From a checkpoint of a small contrastive image-text model: encoder width 256.
Rows from block 4 of the image encoder of a small contrastive image-text model, named by matrix and row number. Rows with one number belong to one neuron. Each number is 50 + 12 x the weight over its row's rms, rounded and kept within 0 to 99. All counts start at 0.
Before each neuron's rows are labels from the 100 images, of 14976, where the neuron reaches its largest size: "top examples" is what is common among them; "peak on" is the class under the peak. Only what is clearly more common there than usual is listed. The data: rendered landscapes of hills, water and sky. In brackets: how many of the 100.
# u: gMLP up (value half) (encoder.blocks.4.mixer.u.weight, 384x256), inputs 192-255
# v: gMLP up (gate half) (encoder.blocks.4.mixer.v.weight, 384x256), inputs 192-255
# out: gMLP down (encoder.blocks.4.mixer.out.weight, 256x384, transposed), outputs 192-255

top examples: desert dunes (69)
peak on: gentle ground (93)
u.201:41 46 68 50 61 50 65 51 53 60 28 46 51 27 54 67 54 37 47 34 31 58 40 34 55 33 24 60 32 52 45 49 54 52 55 76 55 49 22 51 60 38 45 40 55 55 65 54 51 46 47 60 44 47 44 60 69 57 37 30 56 37 29 55
v.201:56 52 23 64 53 44 52 38 54 30 47 65 42 61 72 39 47 44 62 48 35 49 29 40 71 16 48 26 56 57 50 44 56 48 37 25 74 45 73 73 49 52 61 55 42 33 45 64 38 64 46 37 50 38 66 67 62 49 77 44 44 38 44 40
out.201:31 33 64 61 65 57 59 36 35 54 64 62 59 52 62 65 56 63 57 41 67 60 60 51 21 61 74 25 30 42 68 61 53 29 71 54 35 42 33 47 50 46 42 45 41 43 40 32 62 48 54 48 54 58 40 40 47 12 34 54 62 52 37 33

top examples: sun or moon in view (88); sunset (65)
peak on: sky (95)
u.368:75 62 65 67 56 55 57 58 52 46 55 46 35 56 36 43 39 48 75 50 55 64 43 30 68 74 60 37 52 73 55 66 54 56 53 41 42 57 45 48 64 72 50 42 56 61 47 75 37 38 50 47 45 63 51 60 52 57 71 47 48 44 56 35
v.368:77 51 40 40 66 70 42 29 55 57 54 46 51 58 42 43 26 42 28 59 66 54 49 70 26 59 27 53 52 66 33 47 48 56 45 47 09 63 51 43 48 39 67 47 51 35 48 37 40 41 56 50 51 46 52 36 53 39 54 59 65 60 63 67
out.368:57 51 58 41 57 61 53 57 40 47 31 34 68 45 59 38 64 58 56 26 58 47 56 51 52 59 53 32 47 61 51 18 51 59 37 72 46 52 39 43 53 41 40 60 50 26 41 47 56 52 22 68 61 62 44 47 56 59 52 59 21 36 45 58

top examples: desert dunes (100); clouds (96); overcast (92)
peak on: sky (100)
u.331:57 54 68 52 44 35 42 51 55 63 56 36 50 69 43 50 36 55 49 60 53 59 62 52 39 64 31 54 56 46 51 60 32 66 47 40 60 42 64 43 47 58 63 43 53 59 57 65 29 51 50 32 51 46 42 43 59 51 75 52 54 47 45 33
v.331:37 42 75 68 42 49 66 55 44 33 36 61 64 29 60 54 57 54 49 33 48 45 66 52 37 60 60 55 40 46 43 45 59 21 52 63 31 34 35 55 50 44 43 27 49 43 64 32 61 71 49 76 65 64 41 50 57 36 52 59 60 37 33 56
out.331:29 48 30 60 64 33 31 41 59 21 74 67 26 47 58 35 57 34 67 54 36 39 32 38 53 36 66 46 39 54 60 53 59 46 63 38 61 40 53 63 68 54 36 34 54 67 39 47 52 55 59 36 68 52 54 55 46 37 33 37 50 38 53 60

top examples: sun or moon in view (47)
peak on: water (32)
u.58:40 53 63 45 31 36 37 64 56 53 50 53 36 54 45 41 41 35 58 49 53 42 43 40 52 45 34 44 54 35 45 75 37 57 49 48 58 62 70 51 40 53 66 44 49 72 67 70 35 62 72 49 54 43 44 48 49 44 71 22 41 26 56 36
v.58:49 54 47 48 65 46 28 44 49 39 58 60 17 61 51 50 48 44 37 54 56 30 66 57 43 68 67 46 43 39 50 47 47 64 49 44 33 57 57 38 54 59 75 49 53 53 70 51 44 22 63 53 68 46 53 45 58 56 57 48 54 56 61 54
out.58:51 45 43 53 68 33 44 33 54 56 63 50 24 79 36 43 44 37 58 56 43 51 33 64 52 61 57 60 62 57 59 40 49 50 54 40 54 62 52 62 73 47 60 58 30 34 46 69 53 32 45 54 48 45 44 40 49 54 65 39 55 31 41 40

top examples: overcast (66)
peak on: sky (99)
u.196:43 42 57 54 69 54 29 57 65 49 56 68 36 59 39 56 47 53 47 56 44 56 39 41 60 60 51 41 50 70 54 42 18 65 36 49 59 28 61 49 62 77 71 38 36 62 57 79 34 32 54 53 23 25 67 38 60 52 66 50 68 51 54 32
v.196:37 33 61 75 45 48 58 61 53 50 38 60 52 47 60 35 58 54 55 34 40 42 57 37 57 46 55 52 52 33 61 44 58 28 30 53 53 48 42 49 30 50 50 33 48 69 55 37 40 66 56 53 56 67 33 59 51 54 50 36 49 44 59 52
out.196:61 43 46 28 52 63 45 71 68 36 46 51 57 54 39 42 60 43 60 55 47 34 39 50 46 37 31 59 59 53 55 57 42 47 54 57 44 47 39 59 55 67 66 30 49 55 55 69 28 41 57 56 39 60 38 57 69 58 68 51 38 25 49 47

top examples: night (98); sun or moon in view (89)
peak on: sky (98)
u.243:67 65 56 68 54 41 51 52 51 73 40 45 32 44 31 53 51 40 51 50 63 70 56 35 63 67 62 34 51 19 65 66 40 38 63 48 33 76 47 43 37 41 55 47 53 61 67 57 47 59 77 50 57 57 41 38 55 37 66 39 40 27 69 45
v.243:62 47 42 50 51 57 14 44 45 31 57 55 44 81 62 45 44 36 39 50 49 46 64 68 42 50 50 69 50 51 33 43 50 70 25 48 43 73 51 63 47 68 66 69 48 73 55 40 45 37 55 35 52 69 49 39 49 46 39 37 36 66 69 56
out.243:49 61 34 45 56 28 42 48 41 28 54 75 21 59 40 57 72 40 63 60 36 35 27 51 47 57 45 69 45 57 41 45 34 63 23 34 47 54 70 59 68 63 67 72 52 45 54 70 51 32 58 47 47 61 57 39 62 30 69 50 36 32 34 48

top examples: sun or moon in view (76); night (73)
peak on: sky (84)
u.314:38 57 52 48 33 52 50 59 45 53 45 43 42 57 56 39 62 57 45 52 52 60 17 41 48 40 51 37 51 23 58 53 38 44 31 31 62 47 47 61 46 73 46 45 64 66 57 34 32 44 64 53 47 58 39 33 52 59 60 46 57 63 50 46
v.314:58 53 46 34 53 79 27 36 40 60 42 52 29 71 50 57 61 41 43 51 58 57 59 56 39 56 55 15 26 45 40 48 37 60 50 40 34 66 47 42 38 50 62 44 50 38 69 54 35 40 58 54 61 59 45 30 37 67 63 40 60 62 49 59
out.314:44 38 64 63 55 72 60 64 68 83 53 54 66 62 58 66 57 53 52 31 48 40 64 50 66 49 45 40 29 38 64 63 49 46 68 53 53 52 38 50 45 38 34 45 61 55 41 35 54 62 37 61 52 63 43 47 41 32 42 66 51 49 37 42

top examples: purple alien crags (49); sun or moon in view (36)
peak on: steep ground (46)
u.160:37 52 48 55 33 32 42 84 54 34 58 55 46 44 48 58 57 56 45 36 35 60 29 41 55 43 64 42 37 40 55 51 45 57 32 52 63 26 42 52 57 53 60 49 54 71 66 58 45 49 56 58 62 61 31 50 62 69 64 57 41 36 59 50
v.160:40 51 61 66 42 47 60 67 45 46 28 53 46 42 62 32 47 56 63 32 50 39 72 39 62 58 55 50 52 16 72 53 57 42 43 41 42 42 56 49 22 54 52 25 59 63 50 48 46 61 58 68 60 57 34 57 52 46 56 46 49 40 46 42
out.160:73 45 43 34 66 42 37 34 48 31 22 54 44 56 70 68 71 66 68 62 48 52 41 56 31 56 52 66 65 47 37 62 43 51 56 53 52 49 39 42 56 50 65 51 52 39 57 53 38 42 68 48 56 78 56 81 58 53 81 40 42 42 60 51

top examples: night (60); desert dunes (48)
peak on: gentle ground (65)
u.231:51 56 65 67 38 35 38 55 34 41 41 39 48 46 32 77 40 60 64 50 46 47 81 32 52 32 56 46 30 43 49 46 37 43 39 58 53 49 49 32 49 46 52 25 40 28 68 53 41 65 85 55 62 34 51 63 48 49 51 46 51 45 50 40
v.231:61 46 47 40 61 51 53 49 46 58 56 53 43 49 33 70 31 42 55 57 55 36 46 67 39 73 26 60 59 66 39 44 35 53 52 48 25 43 47 58 48 59 45 41 39 43 63 50 18 38 60 66 44 34 60 22 64 55 69 48 80 54 49 39
out.231:57 67 53 23 54 66 55 48 47 40 46 41 42 72 51 53 61 22 59 39 60 63 84 45 44 49 42 42 32 50 50 61 68 57 55 55 61 55 56 50 61 55 78 42 66 45 37 56 40 44 53 27 46 65 49 75 57 43 41 39 48 56 52 31

top examples: sun or moon in view (83); night (64)
peak on: sky (92)
u.232:68 58 49 52 45 55 38 60 49 57 52 54 48 50 60 75 43 53 65 52 48 59 68 46 45 54 77 39 23 37 57 32 40 41 50 52 34 55 63 52 65 65 59 37 57 65 67 52 32 54 82 52 59 59 47 69 61 56 62 74 44 57 44 36
v.232:51 41 66 45 34 55 62 75 60 65 44 53 59 54 46 42 46 57 57 20 60 48 36 47 52 31 67 54 47 24 59 60 42 44 37 45 63 54 31 45 24 58 56 36 54 52 50 54 44 66 47 48 40 50 26 33 46 56 52 26 48 38 56 46
out.232:53 50 40 50 39 32 33 55 62 63 25 55 37 71 64 44 38 44 58 58 53 48 78 39 60 50 49 73 37 38 41 64 50 54 45 44 79 66 59 52 41 57 50 71 65 54 55 32 45 38 54 40 49 63 35 39 38 38 45 35 37 40 61 52

top examples: sun or moon in view (49)
peak on: sky (100)
u.377:63 73 52 43 45 57 49 65 65 34 61 46 61 59 53 41 56 66 49 48 67 60 36 42 60 45 45 38 26 63 53 60 35 62 40 46 41 50 50 51 43 59 66 47 50 59 59 72 40 42 49 74 47 57 45 64 59 63 89 50 31 51 47 38
v.377:55 45 37 34 39 44 19 67 44 41 40 43 49 80 55 54 62 38 47 53 52 52 78 60 55 58 41 83 50 60 45 44 60 55 37 28 59 70 57 65 41 71 61 64 51 61 49 54 57 33 62 28 51 64 41 50 58 44 39 30 45 62 66 47
out.377:53 57 73 49 64 45 47 42 38 44 51 57 54 57 50 42 62 50 42 24 69 54 41 44 73 49 71 28 41 49 65 51 49 53 61 65 62 53 54 31 52 41 48 55 56 57 56 55 42 68 34 60 61 57 54 64 45 75 63 55 43 43 44 25

top examples: overcast (72); terraced slopes (45); desert dunes (39)
peak on: sky (87)
u.89:47 41 52 40 55 57 57 45 40 56 40 41 66 49 31 76 54 52 58 33 61 43 43 50 74 55 37 73 62 42 60 46 42 46 50 42 41 32 53 61 32 54 54 22 45 52 63 55 28 63 61 62 40 38 56 60 80 52 63 49 58 61 29 37
v.89:46 50 63 71 51 58 74 34 64 45 49 66 51 46 71 45 58 33 45 35 39 35 54 44 37 52 52 34 50 44 64 52 59 53 45 67 61 35 40 48 47 55 44 47 33 57 69 40 58 45 38 71 36 62 44 51 51 56 59 58 40 23 45 60
out.89:51 50 52 48 56 40 59 44 45 16 53 62 31 73 53 58 59 59 61 62 54 61 29 48 55 43 58 57 44 70 62 45 62 28 66 34 42 40 55 70 62 55 60 45 48 58 42 72 48 63 47 39 53 71 44 58 46 32 44 61 60 33 31 45

top examples: purple alien crags (73)
peak on: steep ground (73)
u.18:34 36 39 43 36 38 40 69 20 47 50 74 29 34 49 50 57 62 44 55 61 48 53 51 40 74 63 31 51 44 63 57 36 35 60 53 64 18 56 58 46 72 60 53 52 34 41 31 61 65 39 53 72 52 39 52 26 54 40 57 43 65 36 65
v.18:61 56 47 46 45 58 43 52 86 54 62 44 66 60 66 36 32 57 28 50 26 33 41 56 38 34 38 63 59 32 30 73 59 52 45 50 74 59 52 52 34 40 48 51 71 83 48 48 50 49 58 51 29 49 25 43 61 50 50 27 67 52 52 38
out.18:53 32 51 33 57 59 67 46 57 59 55 47 53 35 54 51 43 54 60 48 49 63 32 12 42 46 38 41 64 47 40 47 40 28 57 39 53 52 40 61 65 53 36 43 55 42 50 49 39 62 46 63 56 23 39 64 53 48 50 62 64 64 30 57

top examples: purple alien crags (96); noon (68)
peak on: steep ground (94)
u.155:59 43 40 59 55 58 51 51 53 32 57 34 47 62 58 53 59 59 45 55 23 50 40 41 38 57 51 78 54 56 53 65 45 49 44 34 49 63 50 42 79 56 49 53 69 46 53 66 43 47 63 42 33 57 50 64 54 54 50 69 56 73 41 66
v.155:52 50 50 63 59 48 66 43 85 72 56 57 64 33 51 46 44 40 41 42 60 37 44 66 41 45 41 40 57 37 54 56 38 59 55 58 27 40 46 46 43 41 68 40 40 61 51 61 30 44 64 55 51 31 32 54 74 33 72 51 81 66 46 35
out.155:26 52 65 58 72 62 61 48 71 62 60 39 69 32 45 70 55 45 44 34 57 44 28 56 52 48 41 51 55 48 41 40 48 53 60 67 45 36 46 40 49 35 38 50 60 30 38 64 73 36 24 63 30 40 53 49 55 50 39 53 57 51 57 63

top examples: purple alien crags (83); overcast (54)
peak on: steep ground (83)
u.192:43 40 50 60 34 65 25 53 45 41 49 56 26 61 39 53 33 48 42 50 34 68 44 36 58 53 56 56 54 41 48 44 39 35 50 38 39 30 49 62 47 82 72 25 48 49 72 54 57 52 41 44 52 36 52 43 35 46 66 60 53 56 52 46
v.192:56 63 49 52 52 48 44 72 50 32 51 51 59 55 56 41 83 59 40 42 61 44 60 39 54 57 46 54 54 36 42 45 64 38 46 48 51 54 56 52 43 48 64 31 60 64 54 43 52 69 65 49 48 63 31 45 57 49 59 29 57 27 42 39
out.192:52 57 55 46 52 51 58 53 75 40 58 40 66 44 44 41 56 59 60 45 48 62 38 48 37 51 58 40 50 47 62 68 50 35 57 43 50 56 51 64 67 30 31 37 54 65 42 49 56 71 52 35 35 54 52 61 49 54 46 43 79 54 36 46

top examples: overcast (65); desert dunes (61); red mesas (35)
peak on: gentle ground (100)
u.347:55 58 60 47 23 52 35 54 49 68 40 43 55 55 61 64 54 82 45 42 59 88 53 45 45 49 55 61 54 29 55 53 48 25 50 58 48 35 55 32 33 54 60 50 52 53 78 46 58 35 63 42 71 39 57 61 63 39 44 55 48 49 51 38
v.347:40 55 56 63 40 49 62 46 41 58 46 38 60 49 27 68 31 51 42 55 53 51 62 63 48 64 61 47 34 50 36 47 63 16 55 54 38 58 52 52 51 47 42 35 16 55 54 54 57 64 57 75 51 52 64 53 53 41 42 62 59 35 39 36
out.347:72 63 48 36 51 56 48 77 52 41 48 45 60 46 46 52 15 41 40 51 49 52 30 68 37 50 27 45 51 69 29 60 55 51 35 65 56 43 56 47 54 34 65 68 55 33 64 53 62 44 35 39 45 51 64 52 63 55 63 47 49 54 56 62

top examples: night (100); sun or moon in view (39)
peak on: sky (99)
u.119:70 66 47 50 45 66 47 61 54 43 35 26 50 63 44 60 64 72 56 54 49 45 60 51 62 44 51 49 48 34 49 67 40 45 34 57 47 66 55 46 45 66 55 43 52 54 49 70 29 66 90 51 51 67 43 63 62 51 73 48 52 44 50 44
v.119:67 49 46 58 42 69 37 41 70 45 40 54 20 70 63 58 65 41 42 58 66 58 64 54 26 46 62 58 44 59 39 54 53 51 32 42 46 62 53 48 64 63 62 58 44 49 53 39 24 39 53 55 54 72 34 56 52 49 64 54 46 32 51 60
out.119:58 53 45 56 47 45 53 33 38 43 56 62 65 41 44 63 57 61 48 48 54 41 47 51 32 67 41 46 69 52 47 51 52 49 42 51 27 40 37 46 54 50 54 42 46 36 60 49 48 59 68 67 44 34 50 47 54 39 49 50 66 60 37 48

top examples: overcast (100); clouds (93); purple alien crags (39)
peak on: sky (93)
u.373:45 50 60 47 33 49 56 47 50 66 42 50 38 40 63 67 55 44 53 54 72 41 49 37 38 63 35 61 29 25 50 51 33 38 47 63 35 45 40 56 30 51 34 42 68 56 57 42 37 61 58 52 60 33 42 43 46 32 51 48 73 38 55 42
v.373:45 42 65 59 41 29 50 49 49 58 54 53 48 47 37 26 40 52 53 48 75 34 45 48 65 66 47 31 56 31 59 59 45 40 66 49 37 49 50 63 19 44 44 33 53 42 56 48 39 67 50 60 48 40 36 49 69 28 66 47 77 40 46 32
out.373:59 69 44 45 47 67 20 66 59 37 45 57 38 37 67 36 56 52 41 52 34 52 54 48 49 39 62 44 62 55 52 41 43 71 36 48 63 53 50 30 59 65 47 44 62 51 51 39 57 58 38 33 48 54 40 48 29 60 57 56 27 53 67 72

top examples: overcast (49); green hills (38)
peak on: sky (98)
u.379:71 54 59 43 51 59 38 71 41 44 46 47 50 33 35 53 39 55 53 51 41 52 44 39 44 63 34 38 26 46 60 55 29 53 55 59 29 29 33 55 58 62 52 50 59 40 65 59 37 50 67 40 62 43 72 40 61 61 57 50 54 54 47 39
v.379:52 31 61 69 46 59 63 48 60 58 34 48 53 54 42 46 38 64 49 38 68 35 43 63 37 71 30 57 69 51 65 48 51 42 40 56 34 37 48 58 28 49 74 46 31 35 41 34 42 52 44 56 42 30 44 42 61 43 58 48 73 68 51 43
out.379:55 07 64 61 52 53 61 42 31 60 47 43 42 62 38 50 44 71 61 58 68 52 71 55 49 59 66 55 71 42 56 28 49 42 55 36 39 52 52 57 42 54 58 40 25 32 43 50 27 35 41 59 50 54 27 42 39 49 69 75 63 52 36 42

top examples: night (79)
peak on: sky (89)
u.17:67 68 54 46 57 41 53 52 52 40 39 51 37 61 45 72 63 38 61 54 57 63 58 43 58 51 52 52 45 50 54 54 47 58 43 57 49 55 45 46 55 52 61 47 52 41 58 75 30 39 62 65 54 55 68 51 55 54 85 45 43 37 41 44
v.17:49 49 42 49 50 43 51 50 40 81 50 45 36 42 50 60 35 27 53 78 56 41 48 43 65 63 39 62 51 51 51 72 50 36 49 42 53 41 45 56 40 37 39 51 44 31 47 59 33 57 59 42 40 36 75 48 63 25 53 52 58 39 35 52
out.17:50 44 49 43 52 63 29 48 24 58 81 31 42 57 40 51 24 53 31 58 48 49 69 56 32 54 59 39 37 53 46 60 62 51 61 53 62 68 24 37 42 58 47 42 56 60 45 45 29 37 57 25 46 57 35 55 37 58 56 56 63 55 67 39

top examples: night (61); snowy peaks (58)
peak on: steep ground (71)
u.108:58 33 43 58 45 61 51 40 31 42 62 38 37 51 43 85 68 57 61 57 55 55 47 45 50 71 55 45 30 47 34 60 54 25 67 62 37 57 33 53 43 45 48 70 54 37 62 51 25 52 67 65 62 66 41 47 57 57 50 48 45 54 49 53
v.108:43 43 41 52 52 31 61 39 45 53 62 56 43 47 52 53 43 47 53 54 52 35 46 58 53 76 65 58 65 57 40 58 46 39 56 50 41 59 55 67 55 56 34 73 42 51 38 57 30 71 48 49 50 62 31 43 39 35 54 46 67 44 40 46
out.108:44 61 27 41 40 52 50 47 28 67 65 49 65 35 31 52 40 65 28 63 42 58 38 41 30 53 28 57 34 58 35 62 50 51 49 53 45 51 42 60 54 49 36 56 64 48 55 55 66 63 47 47 38 52 51 49 40 35 56 47 46 58 40 81

top examples: desert dunes (90); night (81)
peak on: gentle ground (90)
u.175:55 68 51 45 37 66 61 60 60 52 59 55 46 56 45 73 66 68 47 46 67 46 34 34 49 52 50 44 29 45 56 47 46 56 55 54 51 51 23 57 57 56 48 48 65 54 82 42 23 38 68 63 43 56 46 53 64 52 56 40 63 38 43 54
v.175:46 39 61 59 54 35 62 60 45 44 23 59 54 49 53 55 47 53 56 54 70 50 42 39 48 61 40 45 47 62 70 50 33 46 51 59 32 31 36 42 56 53 45 44 69 52 60 44 46 65 42 66 72 39 43 38 57 49 46 52 46 49 41 51
out.175:56 45 38 54 46 34 35 30 51 65 65 51 29 39 55 37 49 69 58 77 56 56 33 38 33 58 54 47 43 52 58 60 42 59 59 40 44 41 52 74 59 41 41 64 51 46 54 32 40 69 59 47 40 62 27 49 29 49 54 59 62 73 20 72

top examples: desert dunes (77); noon (66)
peak on: gentle ground (60)
u.0:64 55 77 42 59 38 58 85 47 48 46 34 42 36 49 50 54 50 67 21 45 45 57 53 60 49 59 50 49 60 57 37 46 64 39 67 15 50 43 21 46 59 38 41 58 56 46 39 41 46 53 61 47 45 33 54 52 71 36 57 47 54 66 45
v.0:65 80 58 48 58 28 54 26 38 36 53 57 57 36 50 40 77 74 51 52 40 55 33 41 60 36 48 34 30 43 42 57 57 31 63 64 48 55 47 36 59 40 35 46 52 54 57 55 38 70 83 54 51 59 47 70 74 45 58 34 54 33 40 38
out.0:63 47 52 34 55 53 41 55 72 63 53 39 42 37 60 71 22 42 66 56 60 53 43 48 23 30 48 61 63 62 32 52 38 61 29 58 60 47 66 42 63 40 44 45 58 45 50 39 43 43 53 43 20 53 72 61 62 44 60 58 30 54 55 59

top examples: desert dunes (97); clouds (96); overcast (92)
peak on: sky (97)
u.311:50 63 32 51 45 45 52 50 65 60 67 37 31 42 40 68 29 44 64 58 55 54 61 42 55 66 53 67 58 53 51 48 37 50 40 37 51 65 54 66 44 54 45 62 61 46 38 58 32 36 37 43 41 38 61 49 48 51 48 73 44 48 59 54
v.311:52 72 59 61 42 55 56 42 40 60 60 38 69 22 36 61 46 46 39 50 43 40 51 52 33 65 41 45 32 45 51 60 47 32 50 57 40 49 30 52 55 41 33 60 46 59 71 57 63 71 49 73 45 59 53 52 46 43 36 64 73 44 37 56
out.311:31 44 55 40 59 49 43 39 54 38 52 55 24 66 55 62 50 41 60 60 56 61 31 43 56 53 60 57 47 63 42 48 56 52 70 35 62 35 50 63 67 37 57 37 50 62 43 62 45 36 50 38 47 46 51 51 46 48 47 30 65 48 45 52

top examples: purple alien crags (52)
peak on: water (48)
u.87:71 39 56 52 44 62 49 49 43 68 42 35 19 55 58 64 59 59 49 55 48 38 67 50 53 49 55 55 67 59 39 33 43 31 41 27 45 46 49 41 30 50 49 44 48 34 63 38 33 37 64 91 65 26 48 33 42 67 64 54 60 58 52 50
v.87:46 45 55 36 40 57 55 48 53 29 41 85 75 42 57 42 55 77 38 40 61 51 16 64 53 53 43 28 56 43 71 47 40 43 55 47 58 34 54 55 58 44 54 53 46 67 46 39 60 68 35 40 38 64 41 76 57 31 44 50 54 63 46 59
out.87:32 49 37 44 55 39 34 33 27 51 65 49 32 59 53 38 43 45 47 63 48 48 73 64 51 45 72 34 17 51 47 38 73 54 50 49 57 51 48 46 53 36 53 36 48 56 52 48 42 51 66 34 74 41 45 51 28 53 40 43 39 45 65 36

top examples: sun or moon in view (33)
peak on: sky (95)
u.376:69 37 56 61 45 42 44 63 54 36 49 70 45 50 57 49 47 59 43 22 30 38 43 49 72 38 46 36 47 51 51 57 43 25 33 46 65 41 55 62 36 64 76 41 39 47 57 50 20 60 72 50 46 47 46 66 61 56 55 36 43 46 50 41
v.376:40 35 52 53 51 48 51 51 48 83 44 29 48 40 42 65 55 46 52 65 58 22 74 40 53 71 29 57 38 58 33 47 58 57 43 60 26 45 34 60 44 58 37 65 50 34 77 56 37 28 46 51 50 37 54 56 60 56 49 37 54 43 65 61
out.376:54 52 57 60 43 59 39 52 58 65 57 37 58 73 47 41 20 62 48 56 49 50 73 66 36 54 66 46 60 37 66 64 65 34 56 49 58 90 63 31 34 39 44 62 48 56 25 48 41 55 57 27 51 42 57 50 51 37 49 38 48 57 57 27

top examples: desert dunes (33)
peak on: water (36)
u.48:54 70 43 60 44 39 50 49 74 31 41 74 38 26 62 41 66 66 67 46 65 27 43 37 53 47 43 32 52 18 47 68 67 37 38 65 53 42 58 54 38 45 59 42 59 48 63 53 40 56 86 52 51 39 47 45 75 48 60 34 75 43 51 43
v.48:49 50 52 25 62 57 58 51 56 47 45 56 64 50 40 49 47 53 63 42 52 55 50 45 42 59 56 65 54 67 60 47 33 52 61 56 37 24 40 61 70 48 39 52 47 41 42 53 58 50 37 57 41 56 56 60 56 42 41 59 27 52 36 63
out.48:52 41 61 50 53 58 55 74 60 50 51 65 48 57 61 52 23 54 55 39 44 28 48 56 43 79 62 36 50 52 55 60 25 65 76 52 44 34 44 44 56 45 70 39 30 60 58 50 24 42 66 60 49 38 48 63 48 50 49 55 61 70 55 41

top examples: desert dunes (95); noon (78); water (77)
peak on: gentle ground (89)
u.83:46 72 58 36 36 46 69 66 60 55 64 44 61 51 60 44 58 57 50 51 62 54 32 49 43 44 47 47 32 35 48 68 48 39 45 57 45 74 55 50 30 49 45 46 75 47 38 41 47 55 66 58 68 50 46 63 55 30 58 41 71 45 32 28
v.83:44 56 67 50 53 61 63 53 50 32 50 43 54 51 51 54 58 48 51 31 45 42 50 45 48 63 53 57 43 36 54 52 58 59 59 77 33 41 23 40 70 53 43 53 54 64 83 56 51 36 53 61 28 61 34 47 70 57 43 38 42 38 42 65
out.83:54 26 63 73 42 36 56 37 48 54 39 59 39 45 76 44 50 64 59 60 60 60 36 55 34 69 67 48 45 38 65 62 49 43 68 56 31 33 33 58 55 52 43 75 36 53 60 37 54 63 57 56 47 58 38 44 51 29 42 52 79 48 29 42

top examples: purple alien crags (100); overcast (53)
peak on: gentle ground (70)
u.79:85 46 43 39 62 45 51 68 60 37 47 33 49 57 57 50 48 41 43 50 47 44 62 42 42 46 30 75 53 50 48 73 43 64 48 67 53 60 43 39 50 40 46 58 61 80 61 60 26 59 90 53 59 57 26 56 60 52 71 40 62 29 54 46
v.79:61 39 35 45 55 27 43 53 58 06 42 58 61 66 74 45 62 74 54 40 52 41 58 57 48 35 48 47 58 36 49 34 58 58 28 45 59 54 57 57 38 48 57 39 41 60 46 46 64 54 69 35 66 70 58 58 59 51 56 20 40 52 59 45
out.79:49 58 49 52 44 53 42 39 55 24 38 55 48 52 46 65 67 56 56 50 50 46 55 51 47 47 54 56 83 48 69 64 44 69 46 34 51 37 55 54 62 67 53 52 36 55 41 66 50 46 45 59 48 51 56 53 49 58 29 61 63 74 51 57